From a checkpoint of a small contrastive audio-text model: encoder depths [4, 4, 4], text encoder norm layernorm.
Rows from block 5 of the text encoder of a small contrastive audio-text model, named by matrix and row number. Rows with one number belong to one neuron. Each number is 500 + 50 x the weight over its row's rms, rounded and kept within 0 to 999. All counts start at 0. Numbers have three digits each.
After each neuron's rows are labels from the 100 texts, of 14976, where the neuron reaches its largest size: "fires on" is the input token at the peak. Only what is clearly more common there than usual is listed. The data: single English command words and digits, spoken by a formant synthesiser in many voices. In brackets: how many of the 100.
# gate: MLP gate (text_encoder.blocks.5.mlp.gate.weight, 960x320), inputs 160-319
# fc1: MLP up (text_encoder.blocks.5.mlp.fc1.weight, 960x320), inputs 160-319
# fc2: MLP down (text_encoder.blocks.5.mlp.fc2.weight, 320x960, transposed), outputs 160-319

gate.541:488431525413553518411539484520400580480426532462462531495394452566438512500471507481538494439573472511519483520366508464534479522485494511523421465583406532442497429461510523491552564548507512508530546567589537485526413554490486426457512443428443484505474519394470500522521465523541525475454547511550570480571511548529414449457499545529517521459539437531489471556551527500440528517465494499686493452513477468463528524444474509448547433487526536507500461520525539446521443537446547
fc1.541:445523536482540474502577507522405465547470478486567375522547454539542501497407417470457519523489490358418495504508550446530450470647597562504503508525467559488525499496510566493438507488448484405500469476506540439530587416516550473455487421450535561532542474461538483501445464423547496450556534448507590463485529509439548515495497540456507431558552442610557462441421508405444507529474432448498467559561470482574497524425462431501436413430432377489549400476558571459536447496480423
fc2.541:484425486562466496580557428501481434520577459448555525505536534455494543608425440486542573432479498504413463478484516435394496565579554552432509455494540466547361431596512429477527521457483491567512557425445535472461471452616464492515505526548462400469492568567417447487521515491460482503524526542592460482522457467551492451596501453540530532447504521526421574460509429514555484411445521484520550535528492537486463391490530509562498578460451477468411486548468431484599411443529468
fires on: "follow" (100)

gate.614:464514522476473480537595524446525457468463463469438490531563438585545554516511483437444445420501565556493502556430490507538502466524468506560503548468400560398510470417575504473522513569572519463550467405515562603423514510442496576494446425566522536383619443572318494523468511474451524451451514495500464456524465567464470511429511406620411473495472429454510556542481518524558454523566401520471560505570544576522471494581474531491463472540603520508537473545543526529528422437550478
fc1.614:500582554500486465518468508563474457520510551446457529529476551433515535507502541445475556505506547469471488473440434460521440538480522554449486531475449429467435453473414619535457494553488458523470501510528507498516579502486520438542439419478504511556493511468566551487534539464527492457452504513515568586466595515493448464504458474467480487523544446576496601514515462457393423542527615485500552583493490586376498426480459463501562470550513538582485550500519479575467492449536464
fc2.614:472467446533424496378524532386672508451471458471534521457470520453504501546488429573480499549471412525496502482539589514517521467482473560473533455492544521579580458520488474505518538421629500611437517412447462435517448485643420550454565531428537545499536446508408466589527504465458484464536535466557395480520513524559440512523517482477571517512561489471417490509558479622521533553526526521597478455516552522530494580458515516470565542527386498522520471401522569525409449500437535
fires on: "volume" (100)

gate.237:578489419560542518519515552567528463571464537561433513472540480517505453512477471470471594513564471436420500469532394510582591452500542561510463445638494521494481549480601441448388411452483523558461537485527583497445624462474449511463458541422414546557555487390534458550497514387551459501489506558512476518467471538552515451467537431511640480640567467541437423530576438497478582513540496443457464525515530485485490530535444537528400419498460471508465436396538538483497430560513520
fc1.237:534457528533521450461544552473540452545461407447440418582540537501466544488458535477473533428453452416518543530606465562636615460504487575456478460602427465555433501534544505491509508520415576524516580556551550603535608467517470469442614549391388521498493490562516502541472523501525581445594558506540505567478508515522486462480599366508539506529515445509538528508557492402476552424574517456528557548423440547577442440482430468449503439488525539479520514494485570570493520491497464
fc2.237:572562474551448540467548460435572510480394557474449561448434448504545522451520548441486465583553501578378421485458536491432496563511515521497429499485576480408485441508489449535489524457493455548454510488473449414418418399585533491420520493593472550475505482470386527478552488442558484496516565525542515557537546465494550484495534450502465466518447475514557599507537455458599523511525503453579499538596603463468559434472536368558489477519456516552588437429514445477523528485536549
fires on: "one" (100)

gate.495:420356497557460550564446554637593502490528499482515464368492629532484525515454407507508601429484381496435496495414464412479498451570528484487511553483552545561371512582556416515509567499570422506486463463512467469494411409564483477500476476424498453523504460588467559518534375474494530469485441449481486503496525458524535491505497495525555464525517471454498558465540575485479392321432484481450447487531513454454525610578496478541472457476463523513523523543535528622492525518527438
fc1.495:409545552387436509455550507500460503514429495556471604476482528544516492437537553449441491483451528518440557525468592543464446480483464505578536408490554481499505461432501496463537477482480494457517455534556520549455511544563540519501516599476543593444510398509502501430486485572442498456498472554491484542549507511535525483564574447442556442540600497398556467547467492488532421497473505575590465486518514453567475498489503510479407495502525446562465541542521450539476489440511440
fc2.495:600487450523583495557554423494477520506472440435439478616548443396496543542515475530571506576587444506512411478565448525488561512486467545595465446450495463474598559468481411533493450539425505540519502560505445476538489571443505450512545437536379373522507585525449503472514481513470446436557572466469503509488416457497437642511458533478485446475522575469546526454501533438486580517554470511460499507550454533473573410472430533467525614480471560460555412417484532459564481498455652
fires on: "one" (100)

gate.45:498383519510476507446483512508525552450419497444474470552540505481431529445498482467434483474451495604465515585447538478508478541482521565557447502508567461473575446518464556494528510417530404519478532504471473433503531466497516589603575553588558438424374526479506441469588475476460562478477478487401545450523511523406410644495475426544483492464459466493480529491588464577485482568578467531504580586482498532548378493549520510538501472525507475565412444441510603531504516557471508
fc1.45:480520484596496474482582554502432571513529555531519617482440484573499438454448496608404553458582421420516541516625616448443561531520442559539502503543499543540549404529455510438526539426571407480449515554567485462553524500436488580547430471498507413497519426426529599481504485573471496502493456503430535556490581514580555479434480498495479595504544507556550524452465510441530457543483571547520469538464554491511434418519528456549485582460503484518452441516589518526499535483488451
fc2.45:512446492464527511527432486482607468503503474440510484420543562451526460570504535449494480377482498532514528465476533464512613486513499503523492552416579455464522573474491529515440422582534457578531520476428527557431412402502435468511558586533540480496461538439463502507486609515485530475543577546486509435501502426487376564545418477469557449579398521501597440571503549545526551559578384499480485443414420480426538604455540549540562443567568484464511478485492592461601491598525560
fires on: "follow" (100)

gate.661:430466447515540542464534501536560528559524519451511484519460616523505474576523491442479562510550531557581466537484466510514457493515535462539621426451468464501495540478446514454528561495580404594515582462546507448519556532586442493459403531454467468570511488489433567541636637531500504483481427490524427413450479409643495537498560574557449508516487435471555440547498581571502440470526419502578408504594530428505408525521546515428551552566529586494484547466514409473448485591443492
fc1.661:445425509568469455382442562453533477469466508443533484486575532471544437514521555652560499444484438517443498561593498527549479515514489528440531475410539520498579560458463536432490530601606517518387517534472580554571393523462480496594484519526532375439433570499511444528556487507506579476530426520501595477505578491572496538508512468533495530489483514470506579436577455485533562532574491495481435517573443564432447434544519448512540460549538540414480407471502495485415475500528610
fc2.661:442541502387505513488497531576487492499512532562378500487549475528539472515563500481482534529544516570596509463402414520492501467480490500552520463497488523551498503484521481574519506441549451476438488459563457526450573549533597526477508549473590536467477516539445626516506447532488546590468457483503443514465593413424525507473506535529498523459438441498515504530404492510450444541445517503612435459476647430485523528431532549458579438524521572489527513396649481541496565669551574
fires on: "follow" (100)

gate.335:529510494522518550443576498530558513579469482423483497527495601450485525551406524451400444517560466523464520401515485552468546431515500502546576445496441462481425497586532502517614477481503540416531422581476517592489545479473584554571536502487528535533476514517586489580607463499588582458481505417511507600509596521518449443382589487459520464542436453484488491440537437478487513457487546521516467513472615461539582474487488475528543480475554428459516561524575521494485575511520555
fc1.335:610614492551473551506495408474476501448490528332580488495550615535522465491557476509530510407588564501478521450442494458414512498508549462454413512438517558527505578527473487504508493502602498537456485440571533429480537501481591451478463489485446504443534423590576505504483492393398478487533528415515512485432512476462456481490446487495462484525566537541552466488469498437584451553529448466514590424458458529544511486391529439489483429518440496514478567519505441659505530528490507
fc2.335:423475562462519495575498494506564470536545493604535470548484395483453643527471490479520526587510499549469463617538501513456475506470601544433489541500465537469427441510556478514458446468491429587496525528373539491562444393584521494503504606590498421475632497475434469417499460512511421550525423548506530477524449524535533486586556454520559514452478561443464500389440510460547577459494562484430502555497481477509487467557479554503453423490526531506534441438471480480563459406445473
fires on: "follow" (100)

gate.304:464484499536501359435549538523454497521465484571522536474479518620587376435468477502504547543471394473578476462429531480542583570544510507572516546522548525446481516477458535578462520459605537472421532596525530527512491404425476605507474464421508519478553553532498514528523531509452505546509605489559476429500530575550554475545486491492490539422533440535476545486573508537461467595517465512431517460529498454534505515534452598490477465520444545435524422458484458516593451486531532
fc1.304:548493536534481606521474460540468427512553432505503502478577528398513519504574594425541587518420413477507452534487430523542463504568489504551475386511492516517541395484550435572518485510476527550414484486502499559490498496531450440472571478599515498490524503535508524506546366468524549477513505513368480542571487477494519430550504497432589536513593552435472549497562527552455462446534462550474510694496471476471492553390520499490535487501482482400389477522550513506548422576456553
fc2.304:555405469385449501563459519484585494366533569526510477537562518469463474522514446444482506519512526499538493520479538440509506508567518603490551601503433502464497547526435463559460584484560438501540496489511400458505563467608530504373466547459560458457489514505549452602558632527476424442533470509612553461509482517491494476519423489589485503479432472458439498514543486504556554494426549460529547424443517523510491492550549507436551518456524450489676488423512496495454481456484517
fires on: "volume" (100)

gate.278:459452531525506455525434508435452435561568450427447586496480465586421517535483493566539514410474444438591567452579467418518408535523464478479480525503432535499455629503446526513524468526534506517505408529585529467484564491511522578450496487500590518490481620533480469515530509509558562507535424510432457509571418547537500377469520463555457404493559523431484493506530599389509398449448537451511450421469462561552471513525503552554452521533510462490517464568501479547589477355614514
fc1.278:463458539578575412529543543524558471474433472497477515538473469462489465510610537477463532505489573468577471482492575544458607547497441538499546561511578493424561572413536512506404422560475609489504516458479545516485453590483556531552503417521417445482540494467517501500513486427598350469482484497457481440476562592504523562542442467433488532561434460471344477407442519432506489523492457517467558570544488482463535463578487480463515444532535499501506427480465435517512497546475485
fc2.278:391589514513410478503548598438511469596578505451505542499414536532489529507496618615440490418494509549478473478579476452492488434427466451490553445522477483564471490508513556519494444488521517459541435524565479450497581475469501487474551483512551539534460487510466458376444522438503554499463421485390453452515569464541591466494474551434528465565535450441622557528425495485449498561542547538578530512480444488524469492491462542467555535539567512565454488507543568452577444458549551
fires on: "volume" (100)

gate.747:599557486577484474393514491453551496611440501502560552526535507506526528469557584458586554490473456502403414572457553416570547479538506574519518458428485413477545562532564631567559495464508563522493434437422507540506543488433424469447477522479423488448466427503512553422504502491573576443497564503483498533505580484426493522510558483467582504493509491500542491520551515487487527505464496511508529489471472539476532422488447482416588461446468511459535438523597486489418529465551528
fc1.747:468543500414465404503523580514458565506518494505520545458493475458482475490582511558410470576570477426532532503552521424472473518453504426427455538463520432501498463614424443606485548573481471525496623520541570509505475540576495546441549515550573454529433536480474572461476512458506489507399446420441617475611536465571534519456475490466531529473550486436509459447544505447568490526506478537534539390478437505486444594619480530475543482562558588465446545486478504507496524561439450
fc2.747:516584495539502463469413545479532530528521480473441437485496480618577414409568605530485496515475488515466547514430428524539527518526474401492493453390459555510570505436514539530544551542558502443551439569556457475536596562331584455548400519492459469478469500482534537501505481494550525445471495527472581481524489484462468546468442556513523552511541448481532422573520477520477462497433498594555462447402599416497580519567496510464585520541580524477440528474572441486545547551501592
fires on: "follow" (100)

gate.375:515528467495470506468516516470499574515542484506483519548496600596489543432544466512569445582507530435527525535452480468531477549436502564541482447410521543507464487467482529440581561502424485449440537519533506517485529495529519458522479446537495527427441494551618597461499482427564460556446438508483528475446438522574484531535493441618484399429562476461470441567512545483489528537429470552454507406424336511524582492524563514573481562494572511434563508519463522430543397456497578
fc1.375:557514456502414470451483423516559557479349457511447492468527557516514555469495475429545509548456538466478468386524498504571528543536488471493522499511639633428546477538530447530523566580567482467509552497436493518499531504554473476505490559459446523538469567523535418415463490494532515474563494566476530470574552619542462565494533520543431485468565497464451486445531475457491498498443512458530407444425513465547500394605429476564528544517484593499442466547523491520382413555581458
fc2.375:518584496435572540546485569581444489538491545533529496509568445497507419541510533561398485509529472541492549554481544470487514421439476621497386497536436465477456542462460501549375484490468534536499513408489522489511472497523506518465563436482529409561475547503481539574531517463495574498383463538501468539450453468480567516471482554529569506484479552500479486533494543530430568577525377514470467526493496450473435589498557412522481520655441455499539556503493551505572520555476549
fires on: "follow" (100)

gate.649:579520466530482599498476530534545565460507528501549515450469499465476559453457530506470519490563498556466479426495480571521591432537530562557392471496506503514464512579538503465513511465529519517428475539467534497447480491485467479494534453535503474404459558452556526556493500419522506561609429453424509482587524536536574503470405511561528509445410496486553599550506475477538612462479524509430514381574471417446451523488540489533456492449435423503539531537520529395551490528550479
fc1.649:566557535576474579563516439475527550537438481474515541461505476474553418493425520594540437534522511536455469525512510525429532445529546587479417499586498443529519568503516494604489501488472464478499448477603508587430513550540577530481426529510468469445441544467461455476527446438554471585547499516519504428493367508489478405455469539600565483406460434498563506507562440494465581413433447460424547488490568478442554455523493540490500528490508521542531513582517440436503436612509468
fc2.649:415440570512519506517394475511491493536543567516601437493540594493492507562465447544597549410575493390542525487442436485538444484409495404532462530428482541523487472474455546449481447569491491458477482493485555510509520451539412570554489489548500496539496471530581559457554574544513530449472433470494526458528554513492486488545460536487537580539623570549536459534495519551425494496404456507497474597477492514527495475509510576500512468480534465491481566610468517606430483454400441
fires on: "one" (100)